Weights of a small audio embedding model: 26.7 epochs.
Rows from block 7, named by matrix and row number. Rows with one number belong to one neuron. Each number is 500 + 25 x the weight over its row's rms, rounded and kept within 0 to 999. All counts start at 0. Numbers have three digits each. After the name is the row's rms in percent of the matrix's.
# u: gMLP up (value half) (model.blocks.7.mixer.u.weight, 640x320), inputs 160-319
# v: gMLP up (gate half) (model.blocks.7.mixer.v.weight, 640x320), inputs 160-319
# out: gMLP down (model.blocks.7.mixer.out.weight, 320x640, transposed), outputs 160-319
u.486 097:461534481468433507551493534495499495540486503496509521508509550505488482479487500499544477489524513505468495452528503501519533494500481474513497475475541489495462465508466510515497484495498494492496449442496473500523493509511539458502514500494543455515532442499517539472509504507498518472534499525539537519476521527551503507509525460528498464480507525469473516551515437520529471500480471521497492491460502461447511523513492495477464506537454482516491497501533526533495444493529506
v.486 108:492481547433484476500467501454548502472524488511459496476493494510529508504463504495520498488522475526484467502491506517498503513449494494532492490509450482482497523492485484525514488520489492458515502512545510489475490530494480510522506475517517517466470404510491481533493452474450523510515415542453538480477492486468511532497538487492454523509516496508467503490490471496520543523500511526471530462524480521511546544489504504479473500504500481538474523464519500513507509464497495
out.486 097:524458538490521484550538553517538476484481501512501504527510480511490473491516482536497524481537509506516517514480498500496475488521485544516446487515498535526513490506518484486501545475562474523527535509491503542539508499506519519460514469524514463488514534502486507503496522526505467521478517477508453496496502551485510492511496458467462477480500503494514484482484498504531503514506567496461529489454495468543537442477517526547512452475524474503545483496523477516499532483518494
u.487 082:487485512465505469441509558514506522459495471464471533498498444492492505494528501449487508481516479512463514500513535492464496534497512527459422481492565516528551520426474538489540502494494476501487494487486501494455504511494454509496471502463516480498514505506497465505520480527475482538425485540540523499492497485504498468520541509565516497491494512510489505457539540532512476493470482532529463542498525534464469504513522542532488519500542484500496514518516492486487511545485511
v.487 069:473515493512541491517456473486494536512497490506512523457496515471551504452521500528477455516517503529466469497600519482503527482522477493487520488465513513477512490478480502504526507490474495526466510519529483458539499499497486516537476506472506528498469526458481519528450526500526524457494509496469509484506501509504514495487511497480503464441540509477520507504490461475459481504502514478561484471478472512499517498502503530499487519479525493510493504504474502524528508467483487
out.487 068:462532463512494510534475505492486485514501502520520466489521535478509488523455488518491473508478497455487491521516530502506507530518483471519511527507461476464514492484484496539522522491515518549488497482517511556482522541502547494479544545520514506523497522511524543527505541504507479471522520546463478481509521459527500512518477491481512490479500515467506493498422548438499514476521538522531543515477491456472543472426503463510546482450472531499554468537484521481520510477476452
u.488 124:473509509514493475485506469532480465505520516536491494560533468495516501504486501494511514528510505520506541535468478468532497443502515511448498467456482533488500482494504527472510423495490490508450507474489487541522502504472486503480493522502529504523493484501502490471509510507515503499508573528538508436493475494452525491478527508467445530492523526525497490482502509531487516486505552466496469472504509521525539522509448484488478510450492484528525503515492511493483461482501490
v.488 115:532514481507491529533498517485504531525471484497500441495474517499493539489530453477509565425521520482545520520484496507462505526508480494515471502535494481543445508545530520566477528504542493502505524483504546470514555468523491423499476546498465523516519474491499529524533495521498510531478438520477519522521497472544479498528451496539513533466531492499504466485488460512483536502510457504461497521505515485486482478474538516512512509512521477477497577518493516524493488503501456
out.488 119:543500507508491488511501493469513509475492482481522503501459516505474529441512524522537530446525501543499457501540493486468512527504469469503510494471512527519475545531525509484499494486508513522486524496492508476447530504482485496496488536489516503498466498496462462500525526516485498514523473491483550533492531491517470553524458483511515516445504475491463512535489456484513503537497530497510451558497519519481435512497545512506517462508505512494457503470491458507509552521497522
u.489 080:428513521524498499503478520502464505533461516502496493513473480483546467510446505491520506466525480523523481521498541503486474548485505457485484489474520488509520486512493485464535471480514495519584489535546536545503479452486528537453516494490504512467499505537500509493491582521524514497533481510506480485538454496512520463539503524517481505516501488540464508542465513478535520533540515530508486464539513493533519512484512531497485505472515499499507479489520518536547489516522498
v.489 083:493475499495521505499456497519540491425461517485453476507466481542519499482470520483493473485501519491471511459477490496532521521462517511503485496564523546524434487469535502512512525548520481462465472515502510497474514468517464522486466487477456531492496498476509481481497519529473527456519520490487524481528522501482494476501520473506463509500498455481523477481488503518538510460532532494513498506497510522474421505508513502501438506509480492520498472497451508525484481535489492
out.489 079:536495497490487517515521481496513460524511545511516490577546503459466544507512514485479518529495528501503543504491462498558532511477495588513513487503488499493516457516518504505490469517446466504502503493470526488465488525510546447486490482508487491514508503480484523469470464477474504513509485479474446508510517511531522496499488512475488518464502507481488500472484504510502524454502470528491495498487479486560552480543527439524492525517486492521483511462499526510447495535530539
u.490 096:519504463516481514470481546457469526449549455526502465543459510477495525502490477472432470501449521521520510545466523461526510535493470490482514509509475523518529538481527459520450489484533495482499455474488447516495498499488516493495443509534486515517529514514507463481487515528490531511489493531500522539487493467509472485507486460506526530489511456504488505511477499512466485504523484471509472495520498499468481478472500505465516500468535494473509534472491475494526530506513497
v.490 099:540488520476521500481487517507485448503520509498494470513526487524529482517543489421523531519466490510530489494516507453514482479468519525470473507533503540464523510473509543504491513480527489514512484494515492518515512549480482501489421501504483491521473467480497462521500488518504504482518495523505518514466483485512504500527530499485476516472512480481554501533485520504503523493475512501547429463446536462468547488505514492462533526528489473509484513529480467463452501463452498
out.490 101:508505519498534481516507483489475468516485519538487503505488527495518484536516551502547529494508523468519500511492501506476495512428492514466494461488517444508488472502500533514522510478497488469520512462507516560534457474463499481534513541492502498480464507486521525495515515504500483515505502492516477474518490493525537453477505530531511508555504519484524470486482500467517512552488509509494454488489510537487505486559498528500528496504481451522462548511459542553474518522454507
u.491 103:529534506460489512521499493543530503521457500484488500467504503514494511494436507456491525506479482453535484540478491524471452489538479495508458504499525494527538483523475492482465502531530500501465508488468510471449545473495538443500495492500517545475510522446518482515505510567490494517512500576502488510490497531497525503511510476500486493540528472519494495512504494480515518537527498481511521479498478508459498514472474508496495526507533526523488461527492498521480496528525501
v.491 111:512503508492496540506505489503480483505525554473532545516512487491542473495462461522541533534526483465493503537494525508497530471499499475493518539517495511494461508493523472465492516528517449538438550472507482514535482514509464499475520497508494465481475541549515537473468486480479526494514490498497531513445539534501500507488474455471479473511499507447492496508506491496555496515474498512491534506511485519474514546463463531503528505509515498499503510452486525522497528541492506
out.491 124:509480468506473480500470519501531528492520516534490510487535553502508444491518522528490503524514521470507513485505479511493514502548533547511503506515463492476503505514500480496507509485552496517534530497504468513523491519549486471500515548523490501515544512525568561516488472484514514492492501452437498499468516522469490492482529509496525442558477509478507522470530521543501465479503489509516506484497533500440497489523473510527452475454503522463528539478504523492478489497516499
u.492 081:503491476471531521534499471469471535504517427502481462464529503515492471476474521527521498495529551518497523471482481488488535501494510529481458478478493490542514474477491515509521457461509499534502492507531497476493522496479554496513505486445506480517450508493533473513522534509449481459486523524446476488515526496504470473505465482517502505490500478498504528516488473561485478505471492490498468462471514492525525514497518510498505492516461482503480489528491538554532501493541514
v.492 080:493501460460471498467455510499445493505499479467488494500506496473470465518495520520508527478524478506460516450483493463480518494501478484561473484498511518513521529527485498489500474465449559580518545480512496509503504479520495510516470503485536526487502512502518500478486456516519482543494494520503518478526516510457467481529481489531499505502493436523505451494479525477494540469456472495551476466482480514538543502519511533525488555523526467526526473500472499458503463481485500
out.492 073:525514516483487510497502528541522503507530533537532489518531501487466487510509503462444486547450518473508542515531514518513462511502484547493497470499531479467506510513508491452514484471437507516514479510487490489488448514503486463513452507522459484492535471474500486522466498451486527506472505484514478497554527499512526467462517501486490510508491524528457513477522482466504491484579513526515487497507502471525512494469520495502505563528524583509505495491525522501483479508475478
u.493 100:538508486534509494463480486525510474505491469523466475501509448435474495493488522490484503470521488473514547500518483487537489492492476481567493487501479471490470474471486502543493476482490494496511514495529498509517467550468504505482533518516451512503532478485510492520508495495484494480503501501490512511488553515479504500495481488451472491497500507469494472526508518485557492509522527500512517524490514529503536475528557487477499492498523498482508479482496478526503500536432511
v.493 114:481487481495538489539515515485492489487518490416494494485505524501480517504477535496528492478506500497508494451508499511513474558515459540470496488479519497508540460502462497513463506497451502501540465450493500493478546490471469515502525478482490457493499462473529544482498491537537494503487497492439464470548538503492488566479469520495500551504537505497489499489478517527506453497487515498499494482485524497494519524502511487513546505485491446497508490467493477502525540553489491
out.493 113:495545494488488505476504520499499523473476499455491492498488570519490473516461504534471478493493471456472498486491508489467506461500531535475489506481518497464546504508531513454490537516538508525510475496504510521520472462579483498527567512495490510522490514483503510507460520484471472522552515510486489494548503486510488527473505490503505528496478495517491520460507455485469518507491519496489498470480523502505503490491487539473500471495504495591504534503494538506500477470512473
u.494 090:579506461547512493511516526473526510491499481487532497484491464491488476550497525511528533509492495528509441460527513484502504473478490492522533516487472499502505493442519498543540541515483486540475485474471503490550525461510518469497489509501501479523495477520512494528501496502527510551471486515470478497491498506494517531505496515515511493478481521506431480484510523483473450513553466479440486507492519486504476491524466496478486531476510483504498497492521471478496477489527524
v.494 091:519543477500468468508459503552476534506468520534483500471475521501531499464527500511523507459465546524493473506533521533526498465477510490500514466487518489466525552518510471489511512492481514509508508484506457509499543457535495477487506481482504498533501481511469510484496484530465506504509499478492521479524547537516512501511489504480509431498498544462538473515525551493455470527506508508486495477496488516489488509515510518507484503493470507512501489535510520501465521499496522
out.494 086:509498495466495509490515473531434501499516494485506527512530486550518507466478516523478509496472489530526504462520504502496499493492474470522485483476460509477501547484509486482535519540498483501482491501519498523490473494483498524501510550492482492489502476475483490512484499567469522472472474511499513509510503501519497467502509488439519508543428497501522518529532510558506540495476480494527532509481520462531535478508496450519480479506523490499470461534542493513456509510492486
u.495 082:455499509489506488500525483493469471479480516490527502532511489493477516516511496497513529472499494517499525513496490539472508521513492496511552472530473495535487493511517485494514483487511528531521492501484533510478508516535515532528495513480483513471474508508447501472495453493473502549509452487481489511552488473472465430511469477503500461525467497482488455485467498518468516500484481498529516471489520509534493503483489495504495462518528489537468493526525485424524483503520482
v.495 080:518477508518540533506515509496500520492512505501513472475543483479481472545523540466498481506521504490494491491489515486487467500458459514545522505547511534479505536531512471517483527484523495495498516528527545481477487464535533512553475460493489493485479540509501517469488454510495496521491462535497469478526496515478526489478491501445505501519501509545508507471513483502538551444517532551458486548462486494503463525524533483520501519512483498488456470479459544562494514494471495
out.495 072:555482482518508482481518508499509473517503477465486469495479482511515544485481484509492486495493489465488466524491475482519517488472496497452475499492509510492490493498507524498504494514530472496510459474529476591511525472450487550471552500504475496501487527457512463512438500461508483526514533538496503520528522506508508497514539479470506510527530499467490530551501484492509474495495525484498478497519486523478561493495472528484443489500466515504555540489478522557465457520491507
u.496 123:537495492492505521518509464508491501457516511514522519478473520498491501516484530510484479513478471476498491496515482518499504528542450446493528507501479484508503525491515480486456509489535460501525442507499515502520518491496489515465510496522522475464451495525506508523464474477561466455509504486467448541504484551494511518514501493508480493529531509533468547526524511549478519456493532507448525494521508550546546550512519483533510513529505507490509482488503471528500492526499497
v.496 116:468465482489462483495470466487509491483508492440504500517509518507506510522556514487512516478494484489544487546481483530536514492525510524475522472480506484509539520521506505484465518518484492551530483514559558469451463499506515473481505470517500473479507526502484486478493452513487492491482463512532490493508489504470499494489501492473504483492475526499537515524511465512543499494476535498499506504492443512493486513523487516511489510499489492449500437504487473501446520549528481
out.496 128:484498514497528508496429461482481502542491525510509477562476486549491485482489468469502479525515483511508511499455472554510511546526461461545505536492496487517476496499462484482461512512518518531527486556482439463439454513491497488447455461493518486467537473501503489527479512498524527495462487545524519528556505513510494481523468494489518456488488530479507483500501507502507470474551482485487513549477465489478494512514486470482491526490509461508479465490480517475499537550513555
u.497 076:471533479497483563560491464486501511517493483492503540531454527486503512493528494498514511512530483538488528459526435529503485485474528503495489513508509480522446463498497533533496524512475476514470516518538515536497476481532477533505510458545426503479515528486470531506474509485488486485452515553489486511528537490507503426489535479524499510483524556520493477507523477496547494485485516526489546478515546502527469473512484499496534468474484499531466489479521485474537490537496503
v.497 081:515483452467507523475523522524501506561508496489510518482535490489503494470506473463502472457499485552500464496514478458501509496473464482470487501442515536528520502509477527485471525452526529503486483550497511490497540521467460478474494540469500482527491503466455521524515521586487542547482526481513473502532505503529507529502509517519480531483497511510498509465479485532491523489487509506524479508472495526489474488500496428479468546544462545517479521519475457511508533510517501
out.497 062:575490498486535433504501469516502473481534491529525491476507524523506504479521510481479519519478453452489486563489536503551487500506497483485552511502479522495511473529520501467483546489493504441477462495497489488492511489497473534494512488465502494495498530498481455508482463542524532502518515515528515494440513507480492486505514519464481509502486497487531500491533539478492466507546475502514465522505460538452541524485500515489466484507486452504524528506481541508503506484499528
u.498 083:521494507541492482500507501528520480508451508498489466512491476508492500499545511519535460485475559489529504499497520498522457478485497472475504510477493483498510465504498509448469500558453528520521468489491505518542571515546488472483495470508459489516455545497468507469517508469492482540498486506483494500517516546560495499513538485468555501528481488506562486556534493484495463500481485521532522529531518495473506513462475511521484485495490503477451515464494506482523500503508509
v.498 091:507517496532515515482530505524537487512473510487523508473491540527488513497479540487514487485504479502484498495477529451506493482487559485462499542497495508512449513499462482511527474469510476499529512498515463496500494508541495502466466490491509476533464507504500457484477528515495477476544516503491476497509494497505466480530499520521510470450501537488539508460494492532521515517502514496506440543511484480514493548486506530515513479490484471509473496481542507470451478498472491
out.498 078:507523548480518465522502489507525473480498518519519481487466506501468526452465551500452519517467445523521519479510487495495535508520479500475509536518475510498495523477494502483504480482523465492504481504529474508497483471472505574469509470495496475525523550503531491528504493514508550506519492456503548502435483499482504478459462506534457477480537479527474500505471475496542517495517472501487510457494457491460498521496489482490469514558493466545505480499516521535506500464439468
u.499 112:487486537493583493555469481471457531495483512452493513496500501483508467467485502485510504459466495502489536527509466487523528461469460546459495500470492504515505533528464506488492465539533480512504489533486470446491484498504507484497509546507515525490508497471445516490489525511478497508502482483455484489529498501511513502482514499490494516515508473507522491522446536471460494556486491471488474532502539483485503498512491463514532483517512545510507492419525542541512502525506510
v.499 109:475470487478482488462493485468517498499487512486476480477498490492539482495528471496464474485508526523523524471497486518535536523478473543451485499483484466460517482503504450485481472514533459522544479541484508514520472530516532447502494498487504484483498545520571509534476527501463521522504491500491497469502507537518523478511496495506539522487464514426496529484487461497503509501475490483494506465509526521504463479478491480532510447478501462486465467472508507500491495481492444
out.499 109:471505499466501565482468494467523482513534481522555484502507465490518515531483459480472511490501532503546509491513507516572498481498483507524484518449509518544497545479499487497524472514497540528456497470483511482498498545447496500471487502540466478492491532486465522497515514500454487531538475512474488476500444538492478523507480477510519505489469518539472509513445520498479484481510519489529519512457470459541498476470506469503509503484516484500544486506452472508524494505522492
u.500 103:491468449522469499472511526482496559506489521552516441488548451531498519510490448498511544530498534470513493466507493497488491552470483479512477520528495504468510511490517497573533458506449490473479514494478509476486542490494519497488484529528508504510479507490516502495508499523492521456455484510498533501528483485517536508522513453487523521462502492506507517488486494540511502500456496456500493480494489447488499521456504473511507496565529476505527521507485470515504496486507529
v.500 115:480514442464510470469473549485463504522529517496482493492542492488546504478508492510499502475484474517470518482487552532483487511466507458510519484508546507501510502497493511495520481472471459503514536523476493498504500463493512538501528508502529502479505535495545520483462527503509549475516506505549514494510524463489455474487488500483534499507487508511500494533502558519496496496488506512440512499501508522492444471448459558527547520498461513445469519479499531516471484512536526
out.500 108:455512478498477471461495481511499485500482518530485531493475496516529478549488539485483438477520470482483550556548500541524517500568470506506524514495496515538470498487490521489500503544523489523492548528509484523484485531514498447513510477528534501510528505522537502508495464487539469540533476507482492484469518519500485535481516537512529471538500452503533500553554513516457475564508519529499552509485507518491514466499515537522483488472491482472523500507487542485487506501470523
u.501 110:462465510525493470483495502473490460497532488505472533527536495502537496482508510515503476476484514492499491486493499424492494478517504509525506494498463490483532498495519479451527505505489454500476478532531481556477500506495539485496481428489454449514520519487496503453518519553506479468484510450525487487538482491496471498500475487471489528469513505482512491465481468470491493502492569516498565486520515527469511473491531530483537529510475478528517507508454451481502511494525536
v.501 110:496476495507535513516553473484532510472506526532553474497553509472498478479523486498486466497536470475493495492536489503506527497478473484498501502502496502485511485509489497517527529528446471485515484508518504470470545482482508466537523499480475543490533538487484476500495510532467509538450497518514572481451489499527497518531499528471510509492533516499484548548498515457500518473484486450552501533474500441487505490473539500465494531524490463511480489478493497515501487485574507
out.501 118:505527490487501489479481480470520523525457497504510514489477543504495482507479499510476474488554482485514505506507493496460561524510490508420511476430525514500509506498477506529481528508521517501555484460500493481469544466500485478492503503541534482495502508515498475511499499513471502476528456513491479498479501478513522551502465482483522465501518519489487494500516506482504503529469515537463463524501504478515481508504476541463522498520467515528499496515491513524479551535508484
u.502 087:454445547487530474517480528489496516490513510460513557502472542505504475478474516461479458499514503493477493509475474483511503521526478514487519446482516506496450519516538521476529479490508529485518444476475531472467482500485478527508525485497516498502491491525497510507531496549448528482516499521480525460550529482497531522513504516501469483514486490496473512485466509487545498509495496489501535498507480518520496493499474424511515508517496536500503480508506449487485564553503494
v.502 083:494468507525514457510496516498475494496491515500495497470564502452480506522463503500494497526474490473510522479503511494414474466524508486462509465502517468488490497458514475497518539496487459468471494518506493496464499481469460516521469538521433523464503487513490461494532511487501509467515494505506500519501472475494476457493474511493513511505480482512494531518497478512525473503502510533527522508485489433470456472540463528516512501473501512488502548508528522544448517559465476
out.502 065:505468502510523513482453523504516498472475493563502496533528476522506524509493445535495544471498522523517523515511477505505466546502504535480469463510491469520496503510496478507481530511465491514467497500490491460490500502493497466515494491527486526512516532494523514499501524463475526472511505462509455516466497477517506505518496502490484504477542546486483517456470505488499523476511489477482508476480495492519462476493515492493534488490480485502505448502502481500507483423498464
u.503 092:460482479487499500497523505510503505487517475548460507450464499489522508534512454523496488537490523487485531487476526523519477537469556544517554458502524502507473450504494474546486506474478502497528504502490485490502487519447504499518495500499509469511497491503481486522510499505534500515497477460499527512513484513493549462456484478507507451526488527489488486474480483466492487495486500495531527556468505484533502479491541503493461547529548490510494472462481478509454526511497466
v.503 091:417473456498494455483481530519485507498529495522502459534464516492505494523516540501505482541475495509494568530506509488454528518516517509505505502527493498541488514466515507473505519534524456479515526504517488480508482511515456491491476488513503508544494500482479501529471528485524561539495533512467539476500511523464506496486505546505506485491520510452509478529483514518499501507525497491483499537505507495487495548561438469494485523499508533434483466486473451494503489546524487
out.503 080:477511523467441532461473508511425514502478480482490492511531488482461513519511505506491509513502523527496497514492515513488483484516471478487510527503496478516483487493522525512454512540496486500466482511505481533511466526519480498555520498509438493507470493457481509473514528499499489473502556467509509449463470511517498511477498540484489516502490488536494465575531479516499523463475509524492510484493477464541505504524466463531517477480522485485520458515548528478533470531498495
u.504 120:535513498519477488483444477482450519496521513492457499475509500525522540470470499527485524461491453524503531500498548486501526498503502504551523503493481470471491533471469516508509504517487468522505486467520517535462491528493469482500512527507490521481468492517484492544522510546525483514478500507502481508542463501493476480462474499478473530496490511480498483495537535464490526475494498534508557523523509517493540457526514515470508510508523528523467489554488469488504494521516469
v.504 122:534514487492479521539488489471496486509479487506520493501482467517505503537545497477493470477475528553444507468498460485497526507501498492475490512540507521491535495538497457466513491479497494528428534496495481481491476497485498525515521459495533529494526533495497482492573484488489476532515526488547493517501547483536477512473492475472540489515505500514469551472508514489486508540498515487490472445509492514477457499475495518476501516522497491507460527495566509484517476554482595
out.504 144:498469536499508480514497450506529475511503473459514510515490485515417494514523467475474523532499521547497504496512485522466497472452503572509456500563506526534524503513522472495523509490514520517478496535480483454491513452488520525511471503509485532473500497525510528498498479509482526485463506493511473543506544512465461526540507472512507452504505484500512480526519456516470492476479494482459515445452487467485516537464482525536482522486509498510465479488503514462479487509512501
u.505 096:488541509499504436496441509492543533488482520519473488497494519546511513484546502518518493490488479540489521523512520535501470482472495507515499466435469499478473474510511488493497492506486517477483509480514497528526515507521499490432486556492457521494530504451511501523535510524475491461456460506517535511557499475501520517498551522495468479517506486487481526531516475480483462499480488503493467478493522498496542510503499519507464499509520459523484516488493486475518518489489568
v.505 098:488502484471557497518479514510479558458480507489454532508498531474473535534496504536498503503499514503470501486524486523502478513545521548487524538520546550530531459477564490479441494485501495496482462563491501469488494494527496495517490512540499550468492498483512443540490498526493522482486527459520480474537508537486510496454453481506507481508499519500539494504545501470488502484517559501493470490514524524502439533481451486526530511492494485469502478474503489517504500484547496
out.505 091:463494489517494489517526464484515483504502538455458483523483521511481453494503465499484534506506488451488524518513445523500489510526484506525511516516489473510495537511508444496469499553509470467488510498479504533497536468504528533514508456511533484456492498536501503461485458504504434553515485546483469505498547490478521517451514502552510489513504493481524502423508499519496501497469486526496520497520487514485473520523532541519496528489450500537517520517477517481472475492493509
u.506 116:488514516521500480524497515566510544492459480529541527494513496490497479535523522536507513545485504469487526473506505557530490489510459507510500548538515473456500497484533530541463488499492481469502481514489518493481486473533497493470474518508503518482522501490514487492516519478507510521509516545526454498493510521448468550480510450491465485500458566511507510505461509493481511475529507537517484520505511530531509459517547516490544515455535451530457512455536538546530477499519529
v.506 107:500521484468508502509503509461490470530475503509502560460499443489453542542520496482519475499487516520515545542517491502525482454518507509496518510479488515470504505461494496515485471487469514484498560533507502503488484505489490487493585554500494523484511539486533479534487502478526518501515492540503484483490476513470497477483541488489484490489428483485507460513532497509481489483495484489501484554507517513494519455498549456570482464476520469514500492504539450521474494533502502
out.506 118:447502459512470450548486478461536539510481511517512498488502485475507481496555496558544533459513522470466530488504504530469482480501499511507508495469494493488499498519459455510471504546486482543495517482477534503526464514513528455545488522544510487486535479504447464479516512473532437517483509513540496503500478520497533524516476548495500474506521475477503522480511484484500512499493495513526527545549461511454500527508491496454496452534524510494523480562504476550498481522488504
u.507 089:541504505487480497519533521547489500511453505476466497543487521507490455546484505502519481501523502522516496510473501507494468521546459551461488511499491478479520522538515476506480478497489506532518519508503458521519492513526520487488498510479526537530460502504499535476499522498457474492470501465535458502551519489483534468520512496484516502447505541493504470548545519524511505479556542490492487486498492540536497553483478511515457474474495497534526426465516496502507494469490510
v.507 102:490497519538505475530534501472469538458504456539556485477510531497517474521489475521437509540504475506451486495494514501456477519494489459515519472480526542502492494486499528527505473504480504486481513527496514495471499502507513511546506481508507502492444483569497524475481503518529519503543505492456491468472426503490504512489497525510523526545513455489478492527543482497495545491477483469452495543507499524483480468510476523508541478530473495514463506492479485518500520512553482
out.507 101:519479519498497511519475521503508521510543527533536548470530502519515531458466457545481509487484505526447466510528493500470506522517504522515490454487468539473514537495475458481542476487502455508501522471490509456509545488500502470487501466492504468497475477496531502524494512506490539478495505509473476514492477523519496447489546532467504496488533518510500497427535478508465500524530524495500494529496455491492475529517516468514532514455515486490475539526496486524487499504498455
u.508 088:471513490503510511463476520514475487511564483525488504484501510477455487461479511510525474533471503447488473505516476501497508426530481530511461476447513542497467492501520469540482526491442494512529509486555491507480500527512537548536483461498488500507503508491479528508506484418524493526461542506512534468493515508516498473517522477481504473509534502501504503514536531515473468533494510541477520468496483504498451475556518478493526525516529503482500482545499486466482507534469519
v.508 085:491538583478533482511467502500478505519500525492507550482479517497511491509475560505511499475490495508523511468545517468476525542466539509484468483486508491505532481487505514516508486509482531507468514465488518505504494493516472481544515513539485505465480468486509512513536505474515513519513502538496502472515560505540538486537501514498480481510488532492458507510515470460506496472510517504478522470499531527508544491488500457497501492476463514461457512492496538510485521475514498
out.508 069:503536527549494482475521504528481494482468487500516503492506498536502510502481514543473493492501471557520496457500522481500488536476520512490508463509478458492516502526506458482528506537534494445505517491466516454489495518450510489492532480498512514477490458509548462506508503541508458477537436552440463499509520500502520514534503543558553487500483475498494474486497515500508500501527493487504497548510488505531515555476500468478452504498473525533491498488500462501521490505534531
u.509 107:505489457443497536526528518503500515499512490543509513453539493505498482504515466502520478476498510527510498515456520476493456494512509570505480465517494457508493487487493469481474489450525498469461512517548511552500479506517472493467536478453487506473528510492501486512489531470464458536492504500517500493492522502540503462495549523480499461483497524461518492507508480489502496545484514533471476508488520561547507512538515455481531501488500469512499494509528505532444487486518503
v.509 107:467492523513518503491464494523516516476490519493476501434450535525472457502499511498474537481537480525546529481500482551465471498519472459542495538442501508507535478508482470475539535495489496473523519529502470480454461498501481489545541511485468533516535468519502504525484521547490499479474504497500502477506518491500512490519549488501519502494494491519470484504538513478516491499511506492438489505496534553461477485526481498496568517552525492488476478493472478505519576500469501
out.509 151:461541503512468482456487484468479500560529473504486495559532482481496488474469498530503494466513473480507484506457548542498457494521495529538495496491481509507537515467443545511515509506463507542540511503507535475482488518518512511464493473449522471518482507491500488516507518485512486535516555466507472495499487513525494486509484512508488490500456453520512495490524526509507518540542479496501504492497529456522469486468502434478484463504508493521470499511476473512472445489481480
u.510 086:525476564515488499512530500497493501510533550474522470463517469456502511520510534515520535519480505535473467497499527560495503510513511496522507489514486486495503496487489493529482480520509518464515515460479503530506512467465472496495500518511499517498505518525480463504509500534516486486515507524537452421496523492517485485484522496520539534495463540452523497455499527534527526507530439532507496493525518532487472538485547477496487486523504530481454486475499515501502442523488535
v.510 092:512486517498497483535508521492525478490445488497507503512526516532444470511495451496447550481502511488476510493488489502447494521534509482440501481476509546507549486485523517487454507494514482515497541488499483495514507465516471523496497425507531505521494461504481495502509438495478521488478471485487495490467498471492503482487515456514472510550543492502501520523477498525520540491510458521510502460479527505507473522514499529478469479508521518532476474484510524531472507477551507
out.510 072:458469464471522461468501492513484485504512510534454511455517511539479554508496491530488490505488510526539499485531493461500516502542483504496476468483455529484505506521524468487516473529456490497539495468541509509495463483493515494498513511513527465498533532478537532503534499542513506527548524521479543562494506494540552467487527551488467505515498483506488488513533483503546496510491552488526470529470460486537559478508463503474473521520447458491523521530484496502509554519497476
u.511 089:503514531523497506441508523519489486464493432517504489472529475489482454519528546477486481476501513456472475475528496486511548534507523531513514543550555502509487550479497465530499527510486479533543450496490496520483542496503550509508530492498530485482500534502533530507515476468519515459497442482504456505498474518517464511499500461513493525507547456499487537521509509532504520507531528464500524533495504488507497521446518494493500514524491468453527521513520515520489470499511525
v.511 097:496466486498486477526460507478540515542513509500516556521461527517491479535531504553466509498514523509506483538524490502467490496477496483465527503472481514508498518508531505514504492524531505561506488490493537512470518488443516503518532493503487521497468518482509493493436477517522492543535486533492497485526496519484511472482490549508502436481467497499521569516486497529478512480491519507531488516460493509496505523526501475495484509518497457498498472495453555536549445492522517
out.511 089:512519492486513481505450483512516528526498540473488478555461506500476569499504525520502496533483491472480511499491526500520482507511525477469493519490481485494505476499495533508508464505478510489467503456542498508464480483529512551483452517507451500494504482503466487572478493544544499502476514511501496504486492486516541546499480518508505477491487492524493436494512498474483483495511454531507537486489502470486517508503520511521552475496503493525539496500483532516481547516499464
u.512 110:507528522501509511469481516499474535484487525491520490487554502511474472533534486526520533470502527500533472487513508526507499513532483523532555494501505499463522540495492467495506455505513513484489458477517568503482485503484517472482506497504535502497551515477562555506480502545464509515507511518493505510530487437509469478539481475501523489508549475509514515474555541489472480571530546523502507536513515528474523521465483515500489500506549498485509472504493508496483476482494479
v.512 116:499483533487470473460534487458482500494447517465526494494530478509477495480501518487455485505476514494483507510504499483472521489490497518524507490488498475487506509530520473492492520517503522480499516492464469512516494489502526524500519475474509522466557517513468468542508474471507539488489477473546504508486477512479477506518544511502523487524498502431503466475502524525562566482480501535532526507487546467523475478476513515483508503468500510496495469536474453499527507522534475
out.512 139:534534488504515533544492489511489498478508505519548460533482505453503519457512527454548485515521499468539532499455543479501522540523533474493530489469510483500544490486520517522511544518531513499495491460470492540516469512507496509470508497520496525488490471492537466480505495465512491498544456523489474476499515527487497520493501524506513523549504483513515496555495479479525502484487503496501496479516506467493494440528500467461513466517523536525482538509551478500492447481484457
u.513 127:523469493545553471539541549498475504478523502558490448466495479528464486498444487464572486472500492536498507483488457521502473543456519498484519472509508483525516511512503494487484444484475491509515501533479511525462547532463486461491521538452523440506475513513456486494481520470488492477525494494479483509531500538519505502495551534479526478455519472470488467527498470491516541443513454479481512492525521533482479511521519453519484472492496523527515488513485465504546455520492488
v.513 113:532511521490497519494519459502520510495504506511532565479526449519508484543504525487501538480517505506522496502497524475488516514487439501478493494513482494502487513438530474518483521479512514479486498462532499478505482501499487493468494502488506461500547522529520493478487482512549509490471558514526488502499539468546520536495554457548510492528479528418529534478467518497509477516479506537458454517527494453530518528485452520489525519496518483483514526509483496496513523537480521
out.513 142:487541510470522493525525473505483470477474503503510485549516463531493482505522492544466475523459499541501523485508556498506457560520479504519474499466451458494479461535519481470535468503463441501526511476488482493499495532475474517458529490479498536513488538516514529533461494487544501500508449521480514518485532514491552487496489497521535514486486463527489470432515522486505505489489452487522503528482504531521491509498492501449501480491473530504478496481485501498523476484536476